A small image FSQ autoencoder, trained from scratch: adamw at rate 0.0013.
Rows from block 3 of the decoder, named by matrix and row number. Each number is 128 + 32 x the weight over its row's rms, rounded and kept within 0 to 255. All counts start at 0. After the name is the row's rms in percent of the matrix's.
# conv: 3x3 conv (decoder.decb.0.1.conv.weight, 96x96x3x3), inputs 33-43, a 3x3 kernel for each
conv.3 115 [127 134 149 123 140 145 130 141 131 153 147 132 152 144 132 147 142 125 126 118 134 145 129 135 101 113 112 167 152 152 169  72  45 119  80  96 109 101 124 102  77  94 103 101 115 142 147 127 140 204 149 109 199 115 135 152 151 147 190 162 133 163 157  66  90  75 165  40 103 113  62  74 179  66 115 109 115 156  83 109 141 143 132 190 202  83 109 118 166 148 174 109 138 110  80 141 169 146 135]
conv.4 117 [182 146  84 184 133  49 162 127  57 147 128 138 129 117 117 148 137 122 126 120 126 133 113 107 119 122 124 156 140 144 185 123 180 182 110 180 134 137 116 136 143 136 143 150 146 150  98 138  64 116 146 116 122 120 131 166 133 129 122 107 142 140 141 166 160 139 117 140 150 167 140 162 111 110 172  95  22  56 148  54  89 153  94 186 142 158 154 140 124 107 111 130 136  97 144 186 117  95 173]
conv.5 081 [175 185 167 187 189 175 174 176 166 158 171 160 169 179 161 158 165 155 135 137 132 136 147 135 129 138 126 106 110 112 109 129 124 112 125 120  96 103 100  99 101  92  97  96  90 104 127 134 153 121 155 184 127 157 131 132 135 139 146 139 132 146 137 131 123 116 145 135 125 158 145 119 104 100 135 120 148 147 133 160 131  91 118  68  80 136 112 100 132 119 133 131 134 139 137 123 134 117 120]
conv.6 093 [129 135 126 135 133 134 128 135 129 151 166 157 162 173 162 153 161 155 133 137 132 130 139 137 126 131 128 124 134 132 129 139 136 131 137 127 104 109 101 104 114 100 107 105  95  98 120 102 145 149 121 143 123 119 138 143 139 142 148 145 136 140 139 131 163 150 120 122 144 163 143 168   0  92 147  75 171 157 151 186 154 137  94  62 190 193 122 143 185 169 120 112 127 105 105 109 109  75 103]
conv.7 095 [ 94  85  96  73  52  76  86  72  94 136 134 128 131 129 122 122 123 117 142 133 141 124 112 120 128 115 119 124 136 130 136 139 142 118 118 115 116 126 112 126 131 122 115 124 112 132 157 143 176 222 201 180 198 161 153 149 148 152 136 122 135 125 116 101 151 111 123 152 124 126 144 112  58 116 130  91 151 153  77 130 154 100  73 125 131 101 110 175 148 135 125 142 140 132 132 147 132 136 155]
conv.8 107 [148 152 146 152 153 149 150 154 145 104 109 116 104 106 112 107 110 112 143 152 156 149 156 157 144 151 147 159 154 151 149 140 140 149 141 146 153 154 149 152 154 152 146 149 148 152 117 138 121  69  77 107  60  90 121 126 129 116 117 124 124 124 130 183 128 123 159 115 117 168 130 136 161 138 124 119 127 123 136 132 123 114 136 139 109  91 140  98  64 107 121 125 102 125 126 106 116 120 112]
conv.9 096 [ 90  81 102  69  78  97  91  87 109 105 121 141 126 148 159 131 141 148 125 137 147 120 130 136 123 134 147 100 106  92  98 131 153 107 137 156 101 107 114 117 132 136 121 135 128  82  80  44 139 182 162  75 111 100 132 149 153 134 155 164 129 151 153 102 113 130 140 183 130 140 170 144  52 129 167 134 190 183 180 180 153  89  78 121 122  62  32 159 149 117 162 136 149 119 160 144 122 140 118]
conv.10 079 [ 99  97 115  99  98 111 111 111 117 111  89 120  94  70  92 118  96 115 140 130 141 135 117 132 143 132 137 135 135 169 130  82 115 154 110 125  90  92 121  86  90 111  91  95 115  97 158 122 151 236 168 121 187 102 146 143 154 141 117 127 148 129 137  31 140 100 117 137 111 111 103  79 103 130  78 138 125 130  91 113 165 114  64  75 167 162 136 149 180 153 108 141 154 111 136 166 112 130 151]
conv.11 099 [130 121 122 143 142 115 135 132 121 138 120 119 164 179 149 152 177 148 129 132 163 118 130 123 106 114 139 119  94 162 148 146 145 109 159 136  98  40  76 150 135 138 163 165 145  84  76 105 116 160  71 129  84 122 153 126 147 123 159 154 125 140 108 146  81 222 171 122 140 110 149 122 123 120 195 118   8 114 162 143 164 122 180 156  93  69 154 132 108 148 130 131 186 157 151 132 130 160 125]
conv.12 092 [170 170 166 182 186 172 182 181 170 105 117 121 112 120 122 107 112 111 123 126 148 116 117 135 119 121 123 104 119 145 120 136 146 112 133 133  81  96 116  89 109 117  87  95 103 125 149 140 159 228 169  91 125 107 122 116 128 108 101 105 117 105 118 182 184 162 175 169 182 102 141 114 154 160 110 139 141 137 174 151 185  35  95 113 108 144 147 109  92  74 130 160 152 141 178 157 117 147 131]
conv.13 086 [122 110 129 113 105 125 127 121 136 113 118 115 116 124 125 121 126 127   0   0   0   0   0   0   0   0   0 127 121 119 123 116 112 130 124 114 134 142 139 144 149 141 139 146 138 148 166 132 111 210 133 102 170 128  22  18  12  37  38  23  38  36  31 118 130 123 106 150  94  84 108 118 162 127  93 158 125 151 148 131 148 122 110 203 116  55  95 115 128 107 155 138 161 153 135 142 152 132 146]
conv.14 124 [124 131 142 131 140 140 127 126 128 103 115 115 106 125 107 114 116 111 142 124 127 136 120 125 133 129 127 105 108 111 102 131  81 101 139 103 144 134 114 147 154 121 146 147 120  84  81 181 197 139  39 125  50  65 132 132 105 129 144 102 128 137 125 130 128 156  79  89 160 125  93 184 120 119 137 154 162 115 155 144 145  89  67 145  80  10 116 189 125 156 138 123 156 108 177 130 119 178 139]
conv.15 097 [122 119 118 119 125 123 119 126 124 120 126 125 128 129 135 136 141 142 142 150 167 156 159 176 159 169 176  40  39  70  63  55  61  98 102 101  62  59  77  69  63  76  76  68  88 114 154 137 135 175 133 109  86  64 143 134 137 158 144 142 163 158 170 120  94 158  81  45 151 163 102 173   0 128 171 104 201 186 199 202 136 100  46  87 179 181 173 152 157 143  93  88 130  92 110 155 108 117 156]
conv.16 081 [124 120 127 120 114 124 123 124 123 150 113 135 120  76 103 147 110 133 174 168 168 169 152 164 177 162 171 167 162 166 155  91 114 173 102 114  90  79 104  75  65  91  82  69 101 117 160 107 159 204 130 151 180  84 179 169 183 171 145 150 181 157 169  69 118  94 169 149 115 131  88 109 118 125  96 143 127 137  83 107 161 102  79  89 136 137  98 107 149 109 104 116 124  98 106 140  94 104 134]
conv.17 076 [121 119 128 123 120 126 122 122 126  91  70  79  77  49  57  96  71  79  85  79  83  86  66  72  89  70  83 141 148 163 145 102 114 157 122 124 107 113 117 107 113 120 107 109 122 114 147 128 145 204 165 131 172 121  89  88  92  78  58  67  85  65  74  72 117  99 138 151 125 114 124 109 124 134  99 146 137 127 118 108 129 146 119  95 175 170 139 158 172 142 127 145 134 129 153 161 130 152 149]
conv.18 124 [118 138 134 138 167 118 142 147 115 142 121 123 137 124 102 127 110 108 125 125 120 134 141 129 136 130 114  78  98 125 136 101 139 104  92  93 157 130 139 121  83  93 112  94 120 132 194 162 184 168 125 162 101 136 114 136 142 125 139 163 130 142 152 181 162 151 143   0 200 158 134 213 176  98 118 109 190 142 131 136  51 110 163 107 143 152 161 138 116 140 165 155 130 106  90 134 102 110 187]
conv.19 104 [ 71  44  36  97  73  58 125 110  93  72  51  36  83  61  46 106 100  85 146 144 141 159 151 149 174 170 164 137 133 127 137 128 131 135 148 145 137 151 141 136 151 145 128 139 135 109 169 103 113 137 157 121 132 157 122 110 103 129 113 108 138 140 132 183 166 147 123 130 124  75  78 131 138 141 126 175 155  92 137 120  66  86 107 180  95  98 124 172 113 112 141 129 139 128 120 134 128 116 122]
conv.20 108 [112 138 135 102 131 124 134 136 120 155 152 135 140 148 145 142 150 142 122 116 123 122 132 125 117 149 120 133 172 123 131 117 116 145  76  90 127 131 113 103  98 116  75  67 107 163 101 114 128 217 114 115 113 150  94 100 122 153 149 105 136 139 123 173  89 137 120  66 164  88 112 103  92 151 133 123 156 125 136 118 108  91  90 100 115 132 157 113  72 121 107 159 153 135 147 115 193 187 165]
conv.21 103 [ 93  97  86 103 106  94  96  99  91 118 116 105 119 124 112 106 111  99 157 137 137 138 124 125 132 116 129 137 143 141 142 160 143 135 154 142 115 121 122 123 135 133 120 136 130 136 182 134 161 210 164 121 170 146 137 113 116 122 116 114 103  95 101 117 151 152 170 187 140 135 174 117 198 161 112 146  78  43 103  39  88 109 128 124 134 135 146 142 150 156 140 169 152 164 186 164 162 178 157]
conv.22 098 [102 102 124 135 144 139 120 123 122 141 101 114 160 149 150 150 150 150 145 129 132 120 101  84 114 110 107 158 115 127 142 145 144 169 195 171  79  46  92 103  99 131 123 127 130 154  94  91 113 124  85 146 125 141 169 139 149 137 144 148 120 147 134 163  79 113 166 181 140  95 125  95  91 115 126 118 101 108 112 149 138 109 122 180 115 115 120 116 127 139 140  79 158 143 175 156 126 140  87]
conv.23 109 [ 81  94 127 110 134 162 111 131 150 140 123 146 146 133 156 161 136 125 135 125 134 157 141 137 156 127 132 135 160 136 182 159 194 167 128 176  86 115 160  73 103 173 108 110 160 125 151 129 131 161 160  91  93 117 144 140 149 135 135 141 154 118 124 159 133  99 104 150 182 150 157 145 149  59  26  74   2  32 164 110 159 122 135 112  86 199 171  97 144 151 142 170 198 115 125 191 103 115 178]
conv.24 095 [121 120 130 113 113 123 119 119 126 161 137 140 150 113 117 157 138 141 147 153 154 150 145 147 153 139 129 137 177 190 127  87  85 173  95  64 122 114 130 106  69  90 135 101 122 148 118 129 119 145 137 108  99  49 152 156 167 164 132 126 161 151 156 219 147 201  77  43 102  94  32 148   0  71 133  11 133 147 101 162 146 121 137 138  79 174  56  79 128 100 166 153 170 129  78 158 141 101 194]
conv.25 087 [ 98  95 118  80  84 103  96  87 113 105 108 110 116 122 115 107 115 111 127 129 133 125 129 132 126 129 133 109 105 110 119 125 120 117 128 128 130 139 127 143 157 145 135 149 139 154 165 134 153 195 128 151 109  52 124 127 129 129 130 124 120 126 124 155 155 151 156 153 139 150 148 140 178 158 169 125 132 161 128 138 160 143 107 164  97  73  99  81 125 143 158 150 144 164 163 143 158 149 126]
conv.26 088 [ 69  69  62  72  70  68  69  68  63 141 143 131 142 152 138 130 136 130 152 150 152 153 148 152 152 149 148 119 112 106 147 158 145 126 145 140 139 147 134 164 174 154 150 160 148 138 126  80 174 158 138 135  85  33 154 149 147 151 151 146 141 140 140 113 132 126 151 150 112 131 125 117 184 149 111 131  95  85 115 109 122 147  85 141 119  55 110 183 160 173 142 143 128 159 161 137 145 146 119]
conv.27 111 [134 136 128 130 134 132 126 130 129 130 115 130  95  96 103 114 104 109 131 113 163  69  44 115  80  60 107 131 120 150 138 131 148 144 142 146 116 119 114 141 146 136 156 152 151  97 173 145 156 178 138 154 103 144  94  82 128  16   0  31  28   0  41  77  85 121 152 125 141 168 119 148 164 128 158 196 167 144 149 107  88 123  86 117 127 170 117  72  35 164 133 135  97 158 164 119 152 158 119]
conv.28 088 [253 255 238 255 255 255 228 250 215 117 131 121 125 146 133 119 127 121 123 138 143 139 154 149 133 139 136 109 112 103 128 143 131 122 136 125 106 110 101 119 120 110 112 105  98  83  83 121 148 137 146 140  89 139 130 136 134 138 146 142 137 143 141 110 118 126  89 128 139 109 124 121 151 161 114 133 161 100 144 153 110 100 134  87 137 184 154 174 163 166 130 141 123 152 172 137 145 150 131]
conv.29 120 [133 156 160 136 161 162 122 131 137 119 112 103 134 143 120 133 129 122 101 101 108 119 111 111 127 111  91 124  80  90 124 103  94 142 109  80 101  92 122 112 105 119 142 136 147 206 157 207 139 125 116 180 140 198 128  99  95 129 107 102 146 110 105 167 144 174  70  22 162 230 198 162  50 119  93  90 141 101  92  56 111 177 215 193 123 187 182  99  93 163 136 114 126 136 166 164 133 136 137]
conv.30 102 [117 124 133 131 137 149 151 159 164 144 131 130 136 112 116 141 120 119 144 148 146 151 142 133 155 134 109 160 146 126 171 130 117 172 103  93 132 128 118 142 134 130 137 139 149 113 112 175 145 126 186 130  93 178 105 115 118 108  79  71 112  81  77 127 103 152 213 129 109 180 159 101 122 119 115 223 167 136 145  98 143 145  98  96 177 208 103 119 183  90 131 114 106 141 104 119 135 106 125]
conv.31 098 [102  93 105 101  96 102 112 106 115 109 123 130 121 128 127 126 129 131 121 121 126 119 121 129 129 136 134 125 132 147 129 128 138 148 149 148 133 154 159 140 163 159 138 155 148  92 146  98 121 144  80 110  66  58 110 120 119 121 128 125 123 128 123 171 164 117 149 122 135 136 114 154 146 139 113 115 146 134 106 134 121 196 188 156 156  84 131 160  83  97  87  98 106  99 102  91  98  78  81]
conv.32 105 [115 135 118 108 145 125 119 141 143 160 150 141 129 155 164 150 144 147 153 142  96 119 145 100 139 137 127 159  88 107 106 130 160 103 125 153 100 129 152  56 142 172  60 146 173 118 102 121  84 164 137 122 102 111 153 119 143 146 146 154 173 132 132  94 165 106  91 229  98  80 167  73 118 136 112 104  89 165 108 129 113 121 166 105 129 116 145 134 144 103 106 163 123 143 189 149 137 140 139]
conv.33 102 [128 125 136 111 117 123 105 115 116 121 102 113 115 115 125 106 127 131 137 128 147 145 123 158 143 131 140 110 115 141 157  92 109 151  66  90  91  83 108 104  85 119 113 101 128 191  84 109  91 209  65  98 216 102 161 164 160 180 174 163 161 141 143 114  31  64 201 186 121 197 131  80 148 124  95 167 129 176  98 102 237  63  71 113 122 111 121 122 183 110 166 167 131 194 206 180 135 179 171]
conv.34 080 [126 127 125 128 123 122 129 128 130 115  91 111  98  57  74 126  91 103 126 119 128 124 110 118 129 117 121 145 157 168 136  69  89 159  79  90  95  93 104  85  75  93  92  83 111 111 136 124 150 184 150 130 161 117 132 128 148 125 100 105 129 114 122  82 104 103 145 140 118 127 119 106  83 117  88 130 140 132 108 122 134 145 102  67 188 180 130 153 183 152 132 140 138 126 134 154 124 137 147]
conv.35 093 [125 129 122 131 131 124 120 128 122 150 184 161 174 225 187 150 175 164 126 120 119 126 123 118 127 126 128 113  97  98 135 156 145 117 151 142 125 134 129 135 150 138 118 133 121 128 135 129 144 153 138 135 148 131 125 138 128 134 162 148 125 138 128 122 126 111 144 148 124 130 137 124 116 123 110 115 125 117 115 143 132 131 128 166  94  66 136 145 113 128 128 145 130 153 174 142 138 146 127]
conv.36 088 [141 138 138 139 139 137 134 135 132 111  75  93  82  41  55 102  70  87 113 109 113 110  96 103 116 101 103 150 163 168 149 107 114 161 128 127 117 121 123 110 112 122 111 109 120 116 121 121 140 156 140 135 138 113 104  96 106  92  57  70 102  77  87 114 127 121 146 148 129 137 131 116 130 143  95 152 147 119 127 114 110 134 126  98 157 168 133 142 151 130 140 140 137 136 146 158 138 148 155]
conv.37 117 [121 126 130 132 131 133 135 133 132 104 102 114 120 111 116 129 117 113 115 119 122 128 127 134 138 138 137 148 143 142 157 118 115 165 141 109 132 139 147 134 144 155 132 138 138 103  97 104 109  57 122 150  11 112 112 114 113 126 127 123 133 130 124 120 150 132  72 100 161 117  81 147 149 128  95 130  95  94 167 119  85 116 172 195 119  40 149 152  70 113  91 107  99 133 138 114 119 126 116]
conv.38 121 [106 130 102 110 132 100  93 110  96 137 142 142 113 131 147 129 133 146 117 130 117 113 129 139 122 123 133  83  97 120  80 146 168  50 126 157 121 114  98 109 116 114  89  97 104 117  94 110 108 177 127 109 121 132 133 118 111 127 125 126 145 122 117  57  87 104  87 206  85  72 118  99 109 199 183 182  82 116 177 165 201 160 171 159 150  68 147 104 137 111 119 164  81 147 223 115 134 185 101]
conv.39 098 [125 131 129 131 130 126 125 127 125 141 169 161 160 209 192 146 174 164 123 119 115 116 119 112 117 120 123 119 105 102 133 143 142 117 141 141 127 137 134 131 149 140 119 133 129 112 126 119 130 149 136 128 148 142 120 129 120 124 148 145 121 134 124 122 128 119 133 151 132 130 142 128 125 147 137 129 148 139 136 159 143 145 118 150 118  79 119 157 121 125 118 135 132 135 163 145 124 144 130]
conv.40 112 [132 129 135 129 129 153 140 138 136 164 142 137 156 140 142 133 144 123 129 124 133 148 123 136 115 120 112 121 167 141 199 141  94 191 105  78 148 117 104 145  61  82 162 101 113 121 105 104 127  93 126 104  85  89 132 136 153 126 148 148  98 133 146 180 152 140 125  96 174 151 112 120 119 142 112 106 113 113 110 119 127 114 136 146 146 102 142  95 139 130 125 127 112 104  59 154 129 145 176]
conv.41 079 [127 128 125 129 127 124 128 126 120  97  71  83  79  50  55  97  77  75  76  69  65  74  52  57  75  57  53 154 155 164 162 116 121 175 123 126 118 123 125 114 121 119 117 119 128 117 148 134 137 205 162 122 171 134  85  80  83  71  55  55  73  57  56  97 141 112 157 173 124 123 134  99 126 143  91 163 152 127 134 124 120 172 125  96 196 184 133 164 173 138 143 160 143 143 164 158 136 154 147]
conv.42 101 [131 134 116 132 145 130 117 129 133  99 115 107 134 161 125 132 129 105 100 119 113  71  89  76  17  12  29 123 137 143 119 145 107 121 134 118  85 105  94  88 113  95  66  77  74 132 127 157 112 255 121  74 167 113 127 102 119 110 120 114  90  88 120 151 133 137 149 179 136 119 166 120 103 164  96 105 127  70 127 130  72  28  98  92 137  54 131 130 173  99 158 173 140 190 230 119 159 181 126]
conv.43 114 [140 141 146 137 140 143 147 147 148 102  98  94 101  99  96 105 105 104 123 120 120 126 125 124 125 126 124 147 139 130 144 136 125 148 139 120 154 155 142 162 166 153 157 164 159 115 116  96 117 101  88 130 101  59 116 118 110 121 122 117 115 117 113 173 169 193 113 141 138 162 122 120 201 201 182 172 180 158 147 143 156 162 134 129 166  86 107 208 137 123 106 123 104 108 127 117 101 110 112]
conv.44 114 [ 99 116 112 104 115 114  90 102 100 102 121 111 114 129 116  97 115 108 124 134 128 130 137 129 115 121 112 137 142 143 149 156 154 162 178 171 141 146 133 149 153 139 133 141 133 141 143 119 143 107 125 107 131  86 130 133 127 134 138 128 123 133 123 115 135 126 101 162 183 113 141 179  54 138 162 111 183 186 131 173 154 175 169 185 117  89 160 149 128 114  47  66  86  56  56  54  24  20  14]
conv.45 108 [111 104 101 107 107 113 110 117 118 125 130 123 131 144 139 123 140 138 114 122 112 115 123 117 119 124 120 149 170 161 159 190 174 161 170 178 117 130 120 132 143 133 118 134 125  65 130  63 103 130  64  61 104 110 122 153 146 140 168 162 132 156 150 101 105 141 129 174 127 105 128 117 113  53  98 109 100 125  90  96 133 105 160 142 138 117 136 148 128 148  65 101  82 105 129  93  59 100  66]
conv.46 120 [106 120 128 118 138 134 122 131 126 152 150 143 146 150 147 148 139 145 141 100 121 137 123 119 113 112 113 120 125 126 124 109 112 121 127 128 105 103 140  89 112 142 131 142 146 187 146 126 100 207  82  72 105  77 150 144 143 140 131 120 156 140 141 115 131 151  51 136 133 143 122  94 116  71 161 103 107 153 126 141 153 126 149 121 154  53 145  94 147 135 211 146 189 102 134 151 179 151 138]
conv.47 085 [144 149 141 148 153 149 140 146 140 140 152 138 143 152 153 134 144 145 127 125 124 130 130 129 128 128 128 114 104  84 170 190 167 135 181 160 145 146 136 169 187 171 147 169 157 114 140 128 157 187 160 137 173 132 133 141 131 135 147 139 127 137 134 131 106 125 151 135 101 128 130 134 193 162 160 135  70 114 147 117 191 178 131 174 163  74 124 154 125 141 154 190 140 209 242 164 173 215 143]
conv.48 090 [ 90  88  87  85  83  91  86  88  88 161 171 170 159 172 174 148 156 162 122 123 124 121 121 117 123 126 128 115 118 112 131 146 145 112 133 142 134 137 131 149 152 140 140 148 135  63 118  91 141 218 190  55 142  49 143 145 141 141 142 146 132 141 139 106 125  79 152 155 115  94  88  71  54  72 105  52 112 126  91 126 118  97  91 146  61  34  99 180 159 151 156 154 137 165 164 149 146 135 119]
conv.49 091 [128 127 124 131 137 127 121 124 126 145 177 161 168 208 181 146 170 160 133 122 122 127 123 116 124 127 127 115 102  97 138 152 145 118 147 143 128 137 133 137 154 140 119 137 129 128 141 126 142 146 137 139 148 138 122 134 126 130 161 147 123 140 124 126 128 114 139 148 131 129 139 129 120 128 126 124 133 133 121 146 134 143 135 169 100  60 128 147 109 124 121 143 134 146 171 143 128 142 131]
conv.50 101 [120 130 119 123 132 127 122 122 116 130 142 137 123 139 139 115 116 123 134 127 120 137 136 133 131 130 130 120 106  80 143 161 146 117 101  98 126 127 113 130 145 126 110 121 114 163 136 125 147 188 106 126 171 107 126 148 147 139 160 158 129 135 128  99 151 108 141 192 121 115 163  99 193 191 112 141  89  10 151  56  24 158 127 146 157 100  95 155 185 134 113 174 144 174 245 193 123 174 156]
conv.51 083 [180 185 179 188 191 183 178 185 174 104 119 108 111 127 112 105 115 102  34  52  35  48  70  47  35  55  35 118 124 109 106 121 108 110 117 104 142 147 138 148 145 139 143 146 136 100 132 110 111 140 120 117 153 159   0   0   0   0   0   0   0   0   0 136 125 141 119 101 122 104  94 164 144 133 130 138 115 139 118 134 144 113 129 147 110  85 124 153 143 145 126 107 137 124  90 119 136 112 139]
conv.52 097 [151 153 147 150 151 147 146 144 138 134 142 130 142 144 136 139 140 133 113 116 111 117 124 117 112 117 111 134 128 125 128 123 129 127 123 133 120 116 117 114 113 110 114 107 109 143 151 197 153 111 217 165 110 236 129 122 112 128 127 125 128 129 126 149 179 179  98 151 196 149 171 198 113 188 156 130 189 140 162 196 158 105 106 120 148 124 111 193 176 130 109 101 124  88  88 116 105  98 134]
conv.53 099 [144 159 146 158 169 158 155 163 147 110 129 127 121 128 132 122 125 119 149 160 155 159 173 162 152 152 144 120 130 104 128 142 134 129 130 115 117 119 113 115 115 118 110 110 112 134 164 125 150 192 124  94 144 103 138 151 152 141 144 150 147 149 151 135 151 127 118 163 131  72 102 119 174 133 127 155 103 132 151 119 168 199 135 104 219 181 142 141 155 154 164 177 127 168 188 140 148 157 128]
conv.54 091 [209 213 184 225 238 204 208 221 194 150 164 154 156 173 165 144 155 149 127 134 127 130 139 136 122 132 131 104 112 101 119 138 128 106 122 116 106 113 105 115 126 118 106 109 103  80 120 134 122 136 142  79  84 148 133 135 132 131 146 139 133 135 132  96 117  96  73 134 112  72 115  96 100  88  86 115 120  97 115 124 107  95  67  45 166 162  95 151 133 123 145 153 140 145 159 149 130 145 143]
conv.55 113 [123 125 121 119 116 120 117 119 119 113 121 119 108 117 115 116 119 121 144 148 144 142 147 146 142 145 145 138 162 157 123 139 138 129 128 125 125 141 124 128 138 121 127 129 116 115 140 166 139 140 181 142 114 182 125 128 123 122 124 122 128 126 126 115 156 153 107 117 130 190 139 166  98 183 133 145 185 134 151 138 133  78 103 109 141 106  72 174 138 109 100  97 103  72  70  77 112  79 122]
conv.56 081 [126 121 117 123 123 126 130 125 125 130 101 120 112  77  97 134 117 125 143 138 139 144 124 133 147 136 136 165 154 165 138  50  75 161 102 123  97  87 105  72  64  90  92  82 113 125 187 152 142 203 142  99 164 112 151 151 162 143 122 132 146 135 151  87 132 107 144 123 111  96  96  96 116 100  81 137 156 184 113 153 182 148  72  37 201 199 139 131 167 133 136 145 152 111 131 158 113 131 139]
conv.57 099 [111 105 117 122 136 117 129 139 133 114  97 114 146 157 140 133 139 135 143 122 163 137 126 136 119 118 111 113  95 105  94  93  71 140 139 148  98  86 108 128 154 135 134 155 136 207  90 108  96 192 103 112 113 150 163 127 121 171 168 138 142 130 112 123  73 116 128 161 128  96  62 133 255 134  94 144 116 230 102 176 122 104  84  75 115  70  93 129 152 148 172 133 178 196 180 132 167 147 117]
conv.58 078 [130 128 132 127 124 132 128 127 131 131  97 117 105  60  88 122  96 115 134 138 144 133 129 135 144 124 136 159 171 176 130  59  77 143  63  84 101  90 104  70  57  83  80  67  96 109 133 122 141 168 126 135 153 108 146 145 153 140 108 114 143 123 133 107 128 119 149 138 112 131 119 116  94 111  95 135 150 144 106 122 117 141  98  66 185 168 120 143 163 132 132 132 130 112 123 146 111 130 145]
conv.59 089 [ 89 101  85  98 100  85  88  95  79 147 153 149 151 145 146 153 150 150 184 184 172 178 172 175 179 183 175 129 135 125 138 121 133 147 145 125 122 129 125 122 123 127 126 124 124 133 124 125 140 135 148 161 182 167 149 146 150 140 137 145 145 147 141  91 140 122 119 120 190 113 124 158 181 144 140 177 129 124 130 110  98 122 125 170 127 103 122  75 131 115 109 103 125  67  87 117  69  81  89]
conv.60 102 [132 110 109 130 112 102 139 126 119 121 116 125 120 114 123 128 122 119 118 113 111 122 108 110 122 112 113 157 143 136 175 118  98 175 109 106 106 106 101 104 114 104  95 101 105 165 119 119 133 226 181 120 199 154 145 142 139 142 150 153 142 151 148 131 103 118 167 121 146 118 118  71 208  96  83 162 124 123 141 136 200 130  48  76 172 152  54 155 230 158 133 144 150 142 148 197 138 153 193]
conv.61 094 [134 150 143 141 152 145 131 143 140 120 131 133 121 138 140 110 126 132 136 145 140 140 148 142 134 143 138 129 118 114 141 166 149 109 147 145 149 159 158 155 174 169 132 152 153  76  94 121 129 144 119 133 126 117 122 130 127 120 134 136 115 127 128 143  85 140 165 120 106 164 144 129 173 125 121 153  99 119 129  69 134 102  96 123 100  98 128 135  89 144 121 149 100 159 192 135 126 176 122]
conv.62 121 [111  94 109 119 123 121 137 142 143 125 117 124 112 118 107 123 125 113 159 141 127 134 138 142 110 116 138 159 157 102 179 183 133 154 179 166 169 155 149 108 106 107  99  80  92 104 118  98 134 187 132 131  96 119 139 115 106 144 124 121 173 168 157 122 112 117  85 103  85  98  92  70  63 147 147 152  58  73 141 100 103 119  75 141 130 123 121  73 130 112 147 125 147 134 131  90 130 175 119]
conv.63 084 [150 157 140 162 173 155 148 154 139 149 178 164 169 198 180 146 163 152 108 117 111 116 126 119 108 121 114 103  86  87 110 141 137 106 133 137  92 101  97  99 111 101  90  98  89 100 145 136 150 158 158 152 146 165 118 124 123 120 147 142 115 128 121 112 134 129 162 187 146 121 158 143  90 133 184 138 170 180 172 198 187 147 152 120 120 150 147 195 146 140 145 169 167 164 192 158 145 159 149]
conv.64 093 [142 146 134 146 150 143 139 146 134 153 154 148 154 156 153 147 145 144 146 156 147 146 151 151 137 139 135 133 143 124 122 126 127 105 101 109 114 119 110 113 121 111 110 119 102  89 150 124 130 148 158 119 165 160 134 135 128 129 128 130 121 118 119  93 166 159  97 166 156 107 122 116  43  87 139 102 143 157  98 151 176  61 103 129  54  64 103 132  63 107 107 117 140  59 102 120  49  75  89]
conv.65 103 [130 139 128 137 144 134 134 139 129 133 139 129 128 126 117 123 122 125 139 136 138 140 134 137 138 136 132 118 141 127 133 155 115 130 132 113 122 135 126 127 130 128 121 130 130 108 120  76 151 173 134 134 163 153 132 147 144 135 143 134 135 139 131 120 140 104 143 174 109 113 135 140 217 189 120 170  59   0 160  31  28  70 115 129 118 153 163 135 134 179 116 138 104 148 174 137 126 157 136]
conv.66 091 [158 163 157 160 160 155 152 153 146 158 159 145 160 159 150 154 150 146 147 156 150 149 158 152 143 152 143 140 141 126 142 134 115 139 126 110 114 120 113 116 115 106 109 102  96 140 126 136 147  88 174 203 152 186 142 132 126 140 135 127 134 135 132 119 133 118 138 136 112 196 164 127  92 129 124 107 152 121 134 155 116 107 122  97  96 122  94 113 131 101 106  90  90  96  69  58 107  71  90]
conv.67 081 [ 31  29  32  25  19  25  31  19  33 139 143 137 147 151 143 137 144 139 153 148 147 150 151 148 147 148 151 128 133 123 142 151 142 131 137 142 136 141 133 144 156 144 142 144 138 115 140 109 135 184 164 110 151 104 154 151 142 154 154 147 142 144 141  96 149 128 127 154 130 124 145 142  95 131 139 116 151 148 114 141 153 144 113 136  99  93 111 112 109 140 110 111 111 120 120 118 116 107 106]
conv.68 107 [127 115 120 145 126 143 132 124 146 144 164 140 129 137 130 125 127 139 127 135 115 119 137 126 125 122 125 124 119 154 132 172 133 148 102 101  68 112 128  90 129 143 123 136 163 133 122 123 170  90 144  88 123 160 108 151 162 129 172 151 123 114 126  68  63 103  98 197 107  72  16  77 176 151 155 207 142 114 137 146 122 156 152  97  81  63  42  76 125  84 118 168 112 192 165 151 107  58 134]
conv.69 093 [123 126 126 123 129 128 121 123 123 145 174 162 159 205 188 142 164 159 130 121 120 125 120 123 126 125 126 118 109 102 142 162 157 110 142 145 131 141 139 135 159 145 120 134 128 128 138 128 136 158 131 128 148 122 123 136 134 126 158 153 120 137 127 126 131 116 144 156 137 133 137 125 125 136 119 119 129 118 125 138 134 137 118 162  97  47 123 140 109 124 131 154 141 159 182 161 138 159 143]
conv.70 120 [122 136 118 135 152 129 123 141 133 104 121 118 107 140 134 119 121 136 116 126 138 121 124 136 129 123 132  91 125 134  86 112 140  77  92 115 105 115  97  99 120 101  69  73  72 171 157 168 149 123 123 155 133 193 139 129 130 139 119 128 156 139 156  42   0  79   0  34   0 106  36  75  40 116 127  60 112 122 121 127 130 128 142 105 144 181 120 110 121 135 137 144 119 100 160 121 127 118 122]
conv.71 112 [138 134 127 138 138 133 142 145 136 121 123 143 103 105 128 102 108 122 126 141 144 123 141 147 108 128 136 166 106 115 147 122 158 118 101 118 133 141 143 130 138 136 125 127 122 118 148  98 177 188 120 124 203 151 125 124 140 115 120 140 114 114 121 145 121 113 203 133 100 203 160 132 199 155 131 150 110 155 118 142 177 178 141 154 118 106 153 209  90 197  70 115 113  69 112  89  73  89  96]
conv.72 088 [105  93 107  94  87 103 105  95 118 105 110 103 113 125 112 105 116 110   0   0   0   0   0   0   0   0   0 135 141 138 144 151 148 141 161 150 130 139 129 138 146 138 128 137 129 107 155 121 138 141 117 130 152 150  50  52  38  72  76  65  68  71  65 119 124 129 120 133 163 103 139 149 109 121 127 128 134 133 116 137 131 134 142 161 126  94 134 128 128 151 112  97 102 129 105  98 113  98  96]